A small audio captioner, trained from scratch.
Model: 12M parameters, log mel input, encoder depths [8], encoder widths [192], decoder norm rmsnorm.
Training: soap at rate 0.0011, batches of 128.
Data: trained on synthesised sound scenes: up to three everyday sounds over a background, 26041 training examples, 108.6 epochs.
Rows from block 4 of the audio encoder of a small audio captioner, named by matrix and row number. Each number is 500 + 40 x the weight over its row's rms, rounded and kept within 0 to 999. All counts start at 0. Numbers have three digits each.
After each channel's rows are labels from the 100 clips, of 14976, where the channel reaches its highest value: "strongest on" is what is common among them; "peak on" is the class under the peak. Only what is clearly more common there than usual is listed. The data: synthesised sound scenes: up to three everyday sounds over a background. In brackets: how many of the 100.
# pw: pointwise conv (encoder.blocks.4.pw.weight, 192x192x1x1), inputs 96-191

pw.108:558500547477501518436580483520507463479492524503473490539539466480483491532471549563503487551485483526450534481536440496519524441496433417489514511421541470497399493477496469566477552490447433424452491510484532525490488522494579460503463463510472516482522513482407427449460500422497560451
strongest on: mooing (39)
peak on: mooing (34)

pw.189:568504538565443489432400534506427463484525485514517480487520476451516460532492557487540475544529505458503549509502524515488421491506445491508460475442526493428511414453557460482563492499517499511517541510459489487447482525472494507527522495502545443538444544519478518475454512496596479478
strongest on: crying baby (39)
peak on: crying baby (37)

pw.175:448570467479559482525472491511465457466511506489452503431488497443546538503480537488492547522492493521598482503515512514509507451407478449517399528577460496486452402463561497411504613511439549540458466498514434505532535442556513507441503527562487485513452509421491574501478462474489535439
strongest on: water drop (71); first sound: water drop (43)
peak on: water drop (43)

pw.3:530479546484506491490521559473518446441616497483525542515394527536537441517520541513462516476529467479512533515414486526517523527474513465500501489477542382466509498521510481565476461493459445565514559514534449579441508566491505489515530574467422492529471563515549535463512521514461494497
strongest on: quiet level (62); laser zap (56); first sound: laser zap (27)
peak on: laser zap (41)

pw.118:482491577499496479549515534560520514472483477513476466458452456556505456532544487526554513422480550537536472448470523488474425512495537513451510375527463439499492520512429459510504537524481456590544496480420388503491521491506424524486517485498483512461423507481495465522478469519465480568
strongest on: speech (33)
peak on: speech (25)

pw.7:540514451509506475434456531528538503532524515666500498483475599458487513597433547476505548491554521536540437471536469504472514462481546522494502605494501450518526583488489488515463496471503562478542470420484469501508523482519504392461454504498496564431446462424415541527578458504522544465
strongest on: doorbell (64); first sound: doorbell (39)
peak on: doorbell (63)

pw.11:456546498567490485462547502434441480548502469502556580523490440520460527492533498525475498518490516492479460471525511453494496481513526453547483500507507464499485489548451483502482490453525451466570499545439462519586470457457566441535496489501511509440434546496540445455570491465409520561
strongest on: coin spinning (70); first sound: coin spinning (35)
peak on: coin spinning (66)

pw.145:432414509460507500557618499460443626474527539505494519542490429502498613553488529522508464474491494493513530485469482494468500600473480462530479494478486487495503504469509548527504501508559468596527431520491487451520433525543421558550518465439481459463453474540467496442513557485575537466
strongest on: frog croaking (32); creak (25)
peak on: frog croaking (28)

pw.174:506482421488493476511465563520546559538555512523492508523554397459452523526585433491481473452511468431484429516526500457496503493535549485470470572493584481448489452518428538473521529529580512570483544533489446444476492466511548552504487537542546521466451503510601512583472480476533592489
strongest on: fly buzzing (63); background: none (62); first sound: fly buzzing (36)
peak on: fly buzzing (62)

pw.102:547489550433438534482616446513455614486516546484589525528500517474532602515423448506469488514511509523499485467448445517610506468459506490523553512469585495534562494490494484461471546483501588491559480497477517513495531512494498482504459441460455488548508473471496475518429491519403505501
strongest on: door slam (76); first sound: door slam (36)
peak on: door slam (45)

pw.74:487427466505538477511500500441469586425504477512479514461517615489494516493485496544462499461414522524526557461492445533459501522519552538534541560433567537546486541485473508531556507494446456554489490500429476527510482535503405472481572478488472481489501518552453569468497478456463476461
strongest on: laser zap (44)
peak on: laser zap (29)

pw.136:556381484532504520464536475447469498557507497492481474496472498464461467472569519496509517498491491431492471499469554499505519497483575481462473591459479496440531442496436475488499513502529489553480548526535496524523508531444468422462557552521551474469526522492555439441498470528479605542
strongest on: thin (high-pass) (66); background: none (48); fly buzzing (27)
peak on: fly buzzing (25)

pw.53:601461489552499445558524521487444567532539539526493478542507502547462507446465577450479549507470510435460503491486444470544531487499484465503505528485465505564531557481503511468519523423428509469515474499519469552532533533543549441534568474522537534490557527481478552449486540565528569471
strongest on: doorbell (76); first sound: doorbell (50)
peak on: doorbell (75)

pw.10:521540519541486526458418497531493489485474467525533516448427453514534514525444537462503480483549426469461496475506476467569572510577557480466515516447549513495446577521448587472528467519461428540482491543519510526478506508485512512504506501533553541471497528483486572509519430486575446515
strongest on: doorbell (53); siren (32); first sound: doorbell (31)
peak on: doorbell (53); siren (27)

pw.25:501511549531538434483503485561493476454419445499510484506527510444544496536515514530551478474556466464517502566502473439477533534498499480525440487562463519465437510510517514468494434512489490600425487563508422504543524523486456387573501515527481450503550462490480487532549449488542467502
strongest on: beeping (74); background: none (51); first sound: beeping (41)
peak on: beeping (67)

pw.185:519510489583522447527496564576428527523542564460532500547543544459503558527528519485486525511436457504405501511521534474484449484484540532534460522537464465466518552453475495508515525517557485572514462497422575521525508523496496449497612562515493463561469496552513452476532478517495473506
strongest on: background: none (63); doorbell (59); first sound: doorbell (35)
peak on: doorbell (57)

pw.64:460501519496402456526536513518498491595545515510541544520440463469486459500599443469522545502398497527517504562474500481504494482532483518396509499498516494446439480533527446468537462571518599462528537485471599482515498509484465537485511422527536416472477504576489498504490479510493479524
strongest on: mooing (43); car horn (42)
peak on: mooing (43); car horn (39)

pw.147:456553475495500497510488495551485540538433492465461419522447565480551511480472575476533494506485481424552487567554495554472475508456505432453473473518580449458481445467421462451450507442439498553461492494416472549490542494460487427538497496455539505422477504575473531492511534491499488526
strongest on: water drop (38); stream (25)
peak on: water drop (26)

pw.22:394544508455516506457502484480542524454536522476429482511539539485470548510447440536525475546474480478528547500537472557487455505477396508485460520509473558494571469500548643519551481436484465565491569473405496484523525492471431535502550511511489477495477535605457502527503495478507541511
strongest on: bird chirping (42); first sound: bird chirping (30)
peak on: bird chirping (27)

pw.155:495453474447416508476494463494533496539548515517424547551537485491506532586542519566494520574463585521539436531513483426532497538487445465450482501584539529520489497522576478530483473454508522539541404550526447481512493458562478518553495472438560500528490523505467494473509463484522494484
strongest on: door slam (41); footsteps (28)
peak on: door slam (28)

pw.92:475480490483557583494516494428550515564528508430469419520456521530490517531465523568523488552542490603489549526536533538498481524524493508506499617515447521500450492459552515503582504482609524470475452535515534485495578447524493511520468492485534514472457614565542434580483475450467450600
strongest on: fly buzzing (51); background: none (44); first sound: fly buzzing (34)
peak on: fly buzzing (49)

pw.165:468490544549399491518458495505558557553449451472485488496511531528449533505441480474508420480489515512465462545490435463530564527471543547504514530461531467525512544468407520581540532516480468539522570512503497515510537489491483465437518486394527533519493475492581494514524528523514519523
strongest on: mooing (77); first sound: mooing (41)
peak on: mooing (77)

pw.57:482485479490546509505522628488517445487510467529501507440511473517525535490525471459525500492533504549440633539456488501473447525491509482420560522530470482489521483485471527436507420445537528489449543477460544524454536471531483542458485500515473490508529456411486446507521515520462428523
strongest on: beeping (69); first sound: beeping (31)
peak on: beeping (65)

pw.164:572420506535523426455467469459557478513459509517516491480479465482560433587475454472461506452493439484471557475528530437493477386496515456522494491475444546524541484549505511548462448474564476468526503497511549480507527574549435533491463464552491506489552526490494475563440527543487501548
strongest on: background: none (52); speech (31)
peak on: speech (25)

pw.138:480475442543487529522472451495516487492481555468471510538481508476476488435489552548544439487450499566432478493517488484563475447471489468419455540604495471474418489526542588488570566543401559585520516490476501538553527501442625462498500539543488530464515455516479437498499505507536450510
strongest on: door slam (88); first sound: door slam (45)
peak on: door slam (37)

pw.154:526491517489565474416485431474546569536661480551539511552481527512499521580527513495469524464428452486454474488444464479506490503509496546554518518486530510492440498453531503471466509524509546507479449422521462532523533532536499523454515505552505496464496466487596492534494522443511492513
strongest on: siren (48); first sound: siren (31)
peak on: siren (46)

pw.69:573548433551479534517486534499447465534521534520498503442578496524559591525500478494497523495497502477491480488450450443477511502597512488557583515539506477493498473482587424527451501491541434551517495578444502472508528490532457535416539500548528459482562550540471546449479492514539490523
strongest on: water drop (46); ball bouncing (33); first sound: water drop (33)
peak on: water drop (31)

pw.122:563470544533478515553465526445424519489497495466462541495453476456505540481442517464504512512527512530533471518480469483451493516549548549502508458497496514505453507563515452533513541568401494495435535493522443508520515485481584508539513465553495475426490476471534483512465548492464449509
strongest on: thunder (44); door slam (33); first sound: thunder (27)
peak on: thunder (41); door slam (26)

pw.14:463501464500511550506465511522507547551503459596485542555486500452507496481464479544538468551465533559463518540463506521520510506487501496549502557587502516593580508542660475546450561591506522538525516488507458503530485466517408544520405491527422500481453488497545460528513479485493480452
strongest on: thunder (38); door slam (35)
peak on: thunder (36)

pw.152:401563511510548532530560531471477466528441544497480534476533456585468514479472441489472525487570422531455507482439490472540518525495529523477522564510472516501534552592542395442537455508514491522519497510518427512509500466465517465509527486478490460471461503509490504519518458494525505532
strongest on: car horn (36); mooing (32)
peak on: car horn (34); mooing (28)

pw.66:562573442539518489525478439513487492519504449467534524449527579507527479486474473417473474494507478433478501475517503449504512536547516444467494480478469448500518517551533504513497527520509506520484538602535483524471596497509480578482493498465440496549567523497500521536476530513568551458
strongest on: creak (37)
peak on: creak (35)

pw.26:493494467502467549493502470485505474417421464506525528512542521542449559529449525499468496533475588521519499526441475465540475533520444539521498481500440517533485484527517417511462509561506487485461573510487508541437507455446511514441477543440565467475538535525489514493471520509422484466
strongest on: background: none (47); thunder (38); first sound: thunder (26)
peak on: thunder (36)

pw.27:446488455459499482502476528426523498484511422532582462471521504504487420476526484567442515501490523466487557520525565520462413551498479531484564508504457558479507533509533593457593514591479516486502527488516446490508508481509515544470547484496516510542498597523501513498560553503468503481
strongest on: bird chirping (49); background: none (49); knocking (31); first sound: bird chirping (28)
peak on: bird chirping (38)

pw.183:489525497504526481505448504477494544462547466524507574619528475474466569495454512511525531529490521496524511479485465475519545536499566582517453532522477494425465472478590550500452605518533451503428450444509471494543500523506463524460457527521510530480509433527520543484518505443490500524
strongest on: fly buzzing (44); clock ticking (30)
peak on: fly buzzing (41)

pw.129:503548473566439481480482470485586502419575510474469466533519550458557466502479468539444491512491572512513471563481504502462534504564461540403522547500512527506524466447480485494450504499458568464485459391529490494444422485521511516414490491448597525473492533494463485448439421436503484474
strongest on: spray hiss (39); church bell (36)
peak on: church bell (32); spray hiss (27)

pw.167:493570468481501441515483507506492503468514528520554528499453463438493508471519529476462431458467529504516466501513535522474582483469466405464536563457476481431506544486492506475508519538569436438526524538503469475512474459459522496542567507511482537470508498506439522517502504587522530456
strongest on: coin spinning (95); first sound: coin spinning (54)
peak on: coin spinning (90)

pw.113:524529442484408537497456460451524526524438522553443477475491527537499462465513478515431535443484481527473519506518545472489559463463511491465463495549505432528430499454539522457519497575483501483505443476484429540553506476531508567444522470530487533523506518486565600551489499546491576574
strongest on: fly buzzing (40); bird chirping (34)
peak on: fly buzzing (38)

pw.29:583470511519448476500497500551485518442537488571495443498613470486490466495464525511559532502424489562514479487445471470538464502494510471511507526539520480525436542511493516444498548557510481457425498527523482467452534479502510495492463434559467458439508460582566497542459503516489474495
strongest on: whistle (70); first sound: whistle (50)
peak on: whistle (69)

pw.160:479469484526535551498529496468482457547510492529459466554551525503586524585483540475472575490525469506557492496463485529465472554462536491567471484480550454487470460397465522571510437448560493502497453521536464495475523485519624567543454519495527548491440467447551513606507443449466560499
strongest on: car horn (29); church bell (29)
peak on: car horn (28); church bell (26)

pw.2:599669547476500461441412504547538442486529498488512549491416489513447526444564484548538496566532571481495465507495426515468511553540523432508441428454482498563541442543469505446552575473506551473533530480485473504474519492524462467527533474481486559506523471549498483457514501591502488459
strongest on: bird chirping (53); first sound: bird chirping (31)
peak on: bird chirping (43)

pw.19:478420540524566436528520537546508526455470467457492530540488478506565468528512456505526452466398513519523517565527463505513491514470537591405459489496527498519470456509515464575480448508454460499512460434445537464525480517533591444513524521460515496473512525520475462502534454447568500481
strongest on: whoosh (85); first sound: whoosh (51); background: none (44)
peak on: whoosh (82)

pw.181:496497441493564482524490490455533510543495553523452455501405456503518551525448441498453431471516580535546458509373517531539500462550451539482514455474459483482428547543552538498493502542529494531453496453431491506417572514551485465475551494503484529556470489510503509515489468476572515468
strongest on: door slam (52); first sound: door slam (37)
peak on: door slam (27)

pw.105:550511519488530434632529527502500509470509508528467434545495507467523524416552512537484462485528493533507533498511510497435504456445489554505510457516467565526528437512494498469491482518502513526537438488522548490478461481494524412510493443480552531529547489444450559550460472530448519484
strongest on: car horn (29)
peak on: car horn (26)

pw.81:464481484454486397520536457532560577490510541502543487495487521514444549506422515481487518489480483490550580470474478440479492442561479512463536451488435465526484474562524418486503448489487491501500528523533467544483477478451561574460445500487447467448491489519498524432516484506482537531
strongest on: thunder (53); first sound: thunder (29)
peak on: thunder (50)

pw.99:477420466473488462461543593450534505498508502475500600531550515470483546516472570495517469451481512491485529468428462438456561512478487494518548487508468515531569421459490543466479624493488462475489531563470403453465559479466511501540490473487507505492478470522464487538425513485510536536
strongest on: coin spinning (63); first sound: coin spinning (33)
peak on: coin spinning (57)

pw.0:507490465532493503479523531566492538544483472497501460524444464520494434467440544461468431479485571564584499519483512447552471486531462525508488472480584463622508526510467527515482546471510522508503495558462589506483473503512496517492542472459533516460529459554560440471458444516462482446
strongest on: whistle (34); thunder (25)
peak on: whistle (33)

pw.21:456451490471385541464476465427458472520533493477442511495479532487437504497540494523448521391437588529529460465478469525566514510544468498504500542483502534534537480512499459415468468576426608460443534546531524503544434468502540519455429516503463438541503478495483480534463507500513442502
strongest on: reverberation (61); text has "reverberant" (61); laser zap (53); first sound: laser zap (28)
peak on: laser zap (48)

pw.151:553546511518498536473558451441529477499597505538487513501574494514550463537557493467564502468541514529523450511523509497454480481499452466500519521515484551555502485540572495470464501443490527581437475465526470529453486548500512458516507483547552502455568564540478504518569529471451549516
strongest on: beeping (56); first sound: beeping (37)
peak on: beeping (47)

pw.107:492512495502486512497547548507527514475547402558438415529520483454534506573523475519487561478532514447512515429514548485520533427520553438494478466550500525475443524568538440484479523498468458468461521505500479487450474475471577521471517530552524544552516451502477554467486513440533494469
strongest on: beeping (48); first sound: beeping (31)
peak on: beeping (42)

pw.162:460542506448460518486494452478438503489445508446492497538586544498400536546480479482444456487470514444467467541519486475469505539409519493498470475556545467499550510464585574443442510553559485584498469494453538517486492532547493409468538462440507490506487502522592499490468534576448520510
strongest on: beeping (58); first sound: beeping (35)
peak on: beeping (44)

pw.61:468416525521523463404496479510489487468418491508533540495455472516581458505472534462510503555437551521505523526486530450517411465549478522516553525525536532560439543484469515493471532510451559524593455485472474524515512533484482487489432479483540492523418437547428438453496559496486512494
strongest on: drum roll (47); first sound: drum roll (26)
peak on: drum roll (45)

pw.188:457528487537471522455532584482513499519459499525447533527560484496492447460460495493425507529493458454480553535481523563529485498524481468437550481501448497447487552518500559508482536489557587540492526545464499515560582422489474469474521475536569529540500450483520530441529574574591538462
strongest on: car horn (36); doorbell (26)
peak on: car horn (36)

pw.137:424483470455489525498524587468521491534487486588512532519483439489466453494534459512451505527487559558503472532521456455488516504493469391497470514523432491459528512520530467464508557534602495519448511577549458543524544521487502564499431472430517489468440481577530525573509437513598472472
strongest on: knocking (35)
peak on: knocking (26)

pw.28:599461474561580543536514539527564482442531481489567508544473468565571502496484559530516463529503537526545575474526499488481451462516502477553571529495444484509447445452528551510451498554475493499478557571472592515521503473511592546514422492495604490525563494499503497537416494526492550431
strongest on: background: none (49); mooing (33)
peak on: mooing (29)

pw.45:475475547500514531534506490499590498493545477620518546569514469543506487461471597481513512547503527546461529525514451555444511493504479387537495447510494574510438542533465560550516515497486415457500504456465560486456515525432511464532469507492568520486475524464461479488508520464516480452
strongest on: church bell (44); car horn (35)
peak on: church bell (43); car horn (33)

pw.116:489547490507497491493588527504464456512562447486459547494446514484557552464468483491541521530594460463492508525448549451483466494520475482491501508544456445509460474506496504425520488484533493540499600511477470488504544511493465421482532492493455428519470459465475524447551519562514525457
strongest on: water drop (49); first sound: water drop (30)
peak on: water drop (26)

pw.37:482427492511569451542514483418479453527608532488524516473493477470537453516472490406571503438547493512447543491442433528531439473451516478563471477504439523529501535558541474541528450491590488510453495586455492512512477543510519570520495533486547477499580415503518546508480509477516501557
strongest on: whistle (65); first sound: whistle (47)
peak on: whistle (64)

pw.97:550482479505493564533444555478505561443527493500493440450497546438510493520469511489493446594505529442442505541480528494471478521545525531437548498505433510530562519546544495497364531512504481480466480484476467492508458503540467533562505482488550573516506553438506468526457488547517534516
strongest on: laser zap (68); first sound: laser zap (33)
peak on: laser zap (53)

pw.44:548449541511548520501505501490475489555516475494489476579454543496481478504492541448485518480520500454507526563510545455503479471529470504540488476530497447508481521483602479554456531623513462439486526503572538480456489531496412497531504470476502505569455501546491437506478473489549484489
strongest on: laughter (41); knocking (31); thunder (29)
peak on: laughter (34)

pw.89:566509502524559508450482524578555531469511497519507488463476442444529454509445580483550477455445515442518517528456452480482455458492503464508472495504506567486527548466553498543479472455431446530479511598471496489553419441477538530550524509550549456482493484478531560445424531562555441542
strongest on: creak (32); drum roll (30)
peak on: creak (31); drum roll (28)

pw.62:443455505518551471565489483480471387565525503499518551578537488446525425498416530516498513523521478530501563523453426469495499504510505430506471494562527520491485453517521507477477467461461425588514469495536450503495496486437513614472488482430510537512445525537491529490480501456387515432
strongest on: whoosh (60); first sound: whoosh (25)
peak on: whoosh (59)

pw.80:565551595475508530525522490575508497537532484457531496480527539467486553471547543484499548504482530497464476444430548541562472494514500480527540524518585604505539587479544501507466473498479483481433466573552498486465501426524474544498559445513469538476490495533496470456547515529457492499
strongest on: doorbell (57); background: none (48); first sound: doorbell (42)
peak on: doorbell (56)

pw.161:462460482532507564541573447526528519453525558542545510529492494555519481507539449468501516584544490531502497512506477519476510524526538473472494496455487453504561513429536505442510528436543504581413446492431542570497476431424473537457435559469512514503467469468457516554504460546562506473
strongest on: church bell (38)
peak on: church bell (34)

pw.88:493540524483542515491472532556502467475545426470529629469512522517487535563500494459535472488543562495573472497446489531454528428524416483506454424544464466411580413519516532448503497503488488538513544510494487521489562476505496522525543494460524429478494465563477467572517524511447525450
strongest on: frog croaking (29)
peak on: frog croaking (27)

pw.70:572507431495537516553530457517493485495510457460499507493493505508554496525520549589535479515495572497439510452532410518438535500431526486536492507445496442499508479509542438576497506445428469494455512578486558480455469561526503566506407486466503476498553498554481545488499443451520558533
strongest on: whoosh (53); first sound: whoosh (40); car passing (28)
peak on: whoosh (52); car passing (25)

pw.9:557566440515545488507467586546481542478510540511504491517523582498491534588477521483511525537490509476617595518528515541507479464549496469510576511506529435465456456524513520460443563508524509518465532464513468541563428408504383520502519506524483500503453564497486586414577522529489509502
strongest on: background: none (54); water drop (45); bird chirping (26)
peak on: water drop (27)

pw.120:474598497482496516472550505504501488478499606465475586448433555514465443567535474506513541482519523471492477472391500490540504563462548492544545531482453545412485552496515484503515445421469522503480559462531556522395497504483493518558443567491457566531488523427506509524521530492513523507
strongest on: siren (44)
peak on: siren (43)

pw.48:455539456425492514558408448498521505490491504457425417453520565462488519477479374505542476523473494429507528456476454519514442473518505462515450525486529459537576536476451575458523525529503517423476437463523464483483538545489473461484548474494447512440552451487492485488509490503514466525
strongest on: melody (31)
peak on: melody (26)

pw.146:567602537523465457478592514543613516537489419462453477490548466519494521522533464492481500528491537472508517461514544507471506505530444487477492524495501510483532452544434448465491498519450503531492544508415499517500452449471506512477469501442497503539567551451462603507484558467447460447
strongest on: frog croaking (43); first sound: frog croaking (25)
peak on: frog croaking (33)